config.yaml
model: "image denoising model"
dataset: "rendered solids tumbling over patterned floors"
train_examples: 195000
image_size: 40
crop_scale_min: 1
horizontal_flip: false
color_jitter: 0.2
task: "denoising"
loss: "charbonnier"
noise_std: 0.4
arch: "unet"
norm: "groupnorm"
hidden_act: "relu"
weight_standardization: false
widths: [96, 96, 192]
blocks_per_level: 1
block: "basic"
attention: false
upsampling: "nearest_conv"
init: "xavier_uniform"
residual_init: "scaled_by_depth"
optimizer: "normuon"
muon_scale: "spectral"
learning_rate: 0.0083
momentum: 0.85
nesterov: true
orthogonalizer: "newton_schulz_5"
adamw_lr_other_params: 0.00093
ema_decay: 0.99
max_steps: 17400
batch_size: 128
epochs: 11.4
lr_schedule: "wsd"
decay_fraction: 0.4
final_lr_fraction: 0.05
warmup_steps: 520
weight_decay: 0.01
adamw_weight_decay_other_params: 0
Rows from block 2 of a small image denoising model, named by matrix and row number. Rows with one number belong to one channel. Each number is 500 + 50 x the weight over its row's rms, rounded and kept within 0 to 999. All counts start at 0. Numbers have three digits each.
After each channel's rows are labels from the 100 images, of 14976, where the channel reaches its highest value: "patch colour" is the nearest of a few named colours to the mean colour under the peak; "place" is the part of the image that holds the peak. Only what is clearly more common there than usual is listed. The data: rendered solids tumbling over patterned floors.
# convs0: first 3x3 conv (model.mid.0.convs.0.weight, 192x192x3x3, each kernel summed), inputs 144-191
# convs1: second 3x3 conv (model.mid.0.convs.1.weight, 192x192x3x3, transposed, each kernel summed), outputs 144-191

convs0.25:619432541435522531516494488477423650429430462540539516474420463438423521448569552409527486513413467434516494525512504623437520533532536493534545
convs1.25:500470509500438599424467482467441492531565514535519540528548484565536581547562549549528560522530521571506513459368406396516355462430397413426444
patch colour: pink
place: top left

convs0.27:530602522555474497534493435484517517589604533407455478542526469534520479442516559550494494521525510407466599485484476539444519513452515459416469
convs1.27:511476568488475525405469630482558520463510507483476514489466491526502518506511482608475485458476497602518348504548515464537526571430539542566528
patch colour: grey
place: bottom left

convs0.59:498469484457447536581491474491541516522441494445483474532509527507417514476504461494541498540519489475495534495536467548468395483483578470501508
convs1.59:411480477639495468270452580473391487462487461508498509458492533520571533436523411454561471523518490426485459423531503489483545512534473514473487
patch colour: grey
place: bottom centre; bottom right

convs0.51:585538529553503527491505474486436508441465503420538472494505508486495513586493557527476494495490482484523387454431521425532520512553435524481465
convs1.51:424474519557466450416533583518482479530498479629470411478480497472497467491542480440537469527476403466476439474415583404415460500411445475529410
patch colour: grey
place: bottom right

convs0.191:489487497513501540592553472487536505532552558488423450495552474476518481467523574549447540532531498556491449503500579485484522449562490511478456
convs1.191:455476473525501486408432452485474511529472571530489511562433547545477575484551494466547481472392349461491413525489462565431575486489491495474488
patch colour: grey
place: bottom right

convs0.39:461412470510505509552493477509505404486528434559521442469548443495438518509473456504418486531483460450484689448486526534578499474541470434518515
convs1.39:508498478452557439457509481559522413489532543515576597488493554499463589494451480475570376598451510476422650501548516473515549450549538410555507
patch colour: pink
place: top right

convs0.159:450545505495533548489475469526429497492460459515446522497498407555544494528498581559368526537492546553516505567517569532482554482446420520477596
convs1.159:631537540528525551647599494481590551576479521453403484371497472511439560388465589481470538414464496486473463500537456465492563489572525530516521
patch colour: grey
place: bottom centre; bottom right

convs0.169:504482478509457454391501486468534595448476521460447447485505538466508516475477457459568482501546526533501533401484508492488440410506543466491502
convs1.169:480498462444466442444503535569452563537543529428516563504445532500525446474455563468442493513542497489490476496603441434490635553538540514506517
patch colour: brown
place: bottom left

convs0.75:494464485569489493503495472502525464540530505491483500544512471497486489669487539562412514525465527524483462558480418511500639512477427513484464
convs1.75:435549449549532505422504366530333474510486547480524507507444536519536617563528542462467554503550578545688542491500442405522444465558494530501487
patch colour: grey
place: bottom right; bottom centre

convs0.155:601559521524520500478474542539504530467439453475448501444536549459547448593467485518463550492520483494512600442560536519571586512512548529452476
convs1.155:404497453489496393462520496518389523472468463455497488523484527441379469527571508402505491557446445549433655384505527419491527480423490498399511
patch colour: grey
place: bottom left; bottom centre

convs0.78:426574394502479441497413501448512490598535513538608507522561507480462421505470284442575493483608520481467496532458470441483460495448482420511548
convs1.78:495583557459504435557527526598484439491462425466409452474582487468446446460527458470421507492486415505511524434556511516435502530507446488540545
patch colour: green
place: top left; top right

convs0.37:508467605493331513467532449451560394460520503418635543553530472559447531525450401431465470475531527488528424476505511558438415495466496437518534
convs1.37:459485500571563522487524499503513469470514437515519495483511520489574554521603498502513539518544412615533453479567522450482533507470583547583666
patch colour: pink
place: top left; top centre

convs0.107:495467464551492487573484503489496472447543471474460468432525543464534417403478571603466564524567537531503505388504509469587493512495474509459499
convs1.107:511525539503496450420487549516427480545510503463517516455585518503534453521454554603349460451455504452470529451520472545560531520488492500440480
patch colour: grey
place: middle right

convs0.165:555503489464510487507566497521530453532533502512650501532457562561393520479490365519474457535466533537521521480470481596474500504475474450506515
convs1.165:506531510588541402539394492576500531426448413485386489524475448463442552573503515506498424471474477478475583500462515496499468438484470488473517
patch colour: pink
place: top left

convs0.108:546582549615495486547563477506519526463428512569428452448547473484512520444448476512551531515537487552524471544566428483505372581492502495546438
convs1.108:453454575555505408461496444494465518416498446509597497498388507490469533620527512483491489450507536453534447472532560468524550496469528568550509
patch colour: grey
place: centre; middle right

convs0.93:442447452511494469579524429426502391527546556442626489519540498508590525494502411473494523482580480524511516500444533549428406469495438356483511
convs1.93:466459484508470464427485494563474483491469489456508520451515403454488392491484462496496437495472514450441464541581525585556594515466530502546579
patch colour: grey
place: top centre; top left

convs0.117:524559488611507564490524523508527391535511545458461487470549486480472483533499459522484457503521478488518497540481488425555523519504541513525497
convs1.117:512501475497468497464505572560477524462434431481437475470534515433570490512449583548478404549603562565547480499539593592441556531487404445530502
patch colour: grey
place: top left

convs0.190:436500461465498478509519416485438620499429463507500445532577470491470486514509343496526489473524488519516460539547475474502491543501456484427441
convs1.190:557507513550479473412530540423477555536469569522455486572453598526463491526521506513494521525467418459501440502500477556486590450517564543428367
patch colour: pink
place: top right; top left

convs0.161:532552464464548502454526471475490655458469528495445505501544472524406430492501481226598552502556518543387523572529504552490474514517516457460495
convs1.161:429484543509495532535499502552500531537543492518476462538557521493540476514530434474449482517429490515517496518503522438591563529530442524536527
patch colour: brown
place: bottom right

convs0.80:512518530530495483454475575528516540487517446465458468422506495463469465413489523516478532540531554524461451485522733517479466531437464494427613
convs1.80:544543586473505573523580660521602520569509517546489450463534480539516462407512526598461491486479373465497551532482551466443507535465479482489456
patch colour: grey
place: bottom left

convs0.189:433469497531510529560444443509489495535513544510564490449514521488534539539482514505440522470487541511493630563494469624476546488469437537495415
convs1.189:506478475364493559732591414545521467502493524480507494469489524517472489395436509538551460453535494470482538543502402412487475495471528509495527
patch colour: pink
place: bottom centre; bottom right

convs0.23:534586612572434528517573466465464479458523487428588520516495520340491488510504375466518467402489516444498500492474429516460415419523482433518566
convs1.23:482572506433454443518470438523468526458588644528435558529558447482482471525470554461490431510482564489472492479526464580457448511451598456461534
patch colour: pink
place: top left

convs0.34:493476435481480536502405531501536535543447511478440531489505575474576497499481513473484503463538483494498568499545491520571514588551487518556464
convs1.34:510548554469489495494574614482501465483602353462497484408568492492567499461483505441458504451492458572414394482495461504584565481566512565529502
patch colour: grey
place: bottom left; bottom right

convs0.146:499486512420508484534534499488474562510555522449481467496522526510474472533489502450536481501411472478502534469434573484536638529512439500487385
convs1.146:529535474426474527576537347448574516502483505423496592464466509530484541441436523454521493445585513474437637560543367588454482500469504494533532
patch colour: grey
place: bottom centre; bottom right

convs0.10:504485482569500483466515604519477394502439426495443496523488593440471462555479515503459481508517462535469560546473572454526519454447394564418482
convs1.10:479503520413515549430551542566509542441469468459438387404612378399459446446493500537505521541587616557515452399495475441472501531507488477541547
patch colour: grey
place: bottom centre

convs0.167:562499459514529522579598490492514390523590573450498520555534563583483563470506471457433558525455472498513554513467495495573475440552534499496471
convs1.167:536492562403499410514491539491451463510467494503528488421515456424492455522512525573433463627532603469497485516585456515512487442471447540482490
patch colour: grey
place: top right

convs0.181:544519593517531531406565549507495469523508478506481449534518448476530507577480548543474559480502496572483431566508514457552580514552384531474490
convs1.181:493495450536471458305463521569507482492534499509516544442472517556500540485526502455505511489425466545487315503528563476479561533448488565503560
patch colour: grey
place: bottom centre; bottom right

convs0.76:499541480536471503503523460481529496544567553464573523490488442482509526443497547481573530539521565531526484478442499472414449431516424450553514
convs1.76:411491450500501513416499534521409451463522468426450500432529453478436449415555544406491503524485534475490470502458511540508480471533466460495558
patch colour: grey
place: top centre; top left

convs0.111:532535536550518476521472531492533469505417433479444510404519543486474479529493513504373547424530491496440504534520418497513467498456568484409523
convs1.111:518441458442534512595534489571446449440514464492486438455564518523487477476502507401594492561434511552445529461574602466424477502455487513521583
patch colour: grey
place: bottom centre; bottom right

convs0.19:503530457545487549497531541468526412499495420431475475388505554479531544430483499484540484443512441496567464479422498501491444451455498487493548
convs1.19:562523525357467529618531451466585470479544516464464560523427555535431494407473503498480493420502527438478498552531359577502479472412419510506433
patch colour: grey
place: top right

convs0.26:427509473441496455496462581482501446481521503502503506522485501468446458376514560535533496465487531488471477499539481476457476476478390496528512
convs1.26:529504489405463453471517497492498562473509482438546491660556507499468457460464589458428426446560493520568425454519416514536535559529535493566596
patch colour: pink
place: top right

convs0.149:478404453501434458577514440501465546511489505426541524540516458479532513496507467494577472469536598535490441452463488493457500468462501444281457
convs1.149:486442539533507504545476469530465559485501512486470381463479513450514513504529450437523553510524473546472497541534467447473422426529610507405283
patch colour: pink
place: top right

convs0.7:501572396482462524511487444469528493551516564536668527521495529517449492492523348470527444526550419541504417529491469560479443448430534452546549
convs1.7:552521481494523400535566464570478549514495610551448524549517510481453532507589446500526408499510600495420469501464514361506501481454446538551524
patch colour: pink
place: top centre

convs0.61:493499525640498521484519525528510422520480453494488465520478487498528498559493483554403564531473544483491450484566554491478510489554263539526568
convs1.61:556491565466505497516559560461562381510494521448537527485507546455556566514513527524502461487509494552449442517521473522551504497425478470490524
patch colour: grey
place: bottom left; bottom centre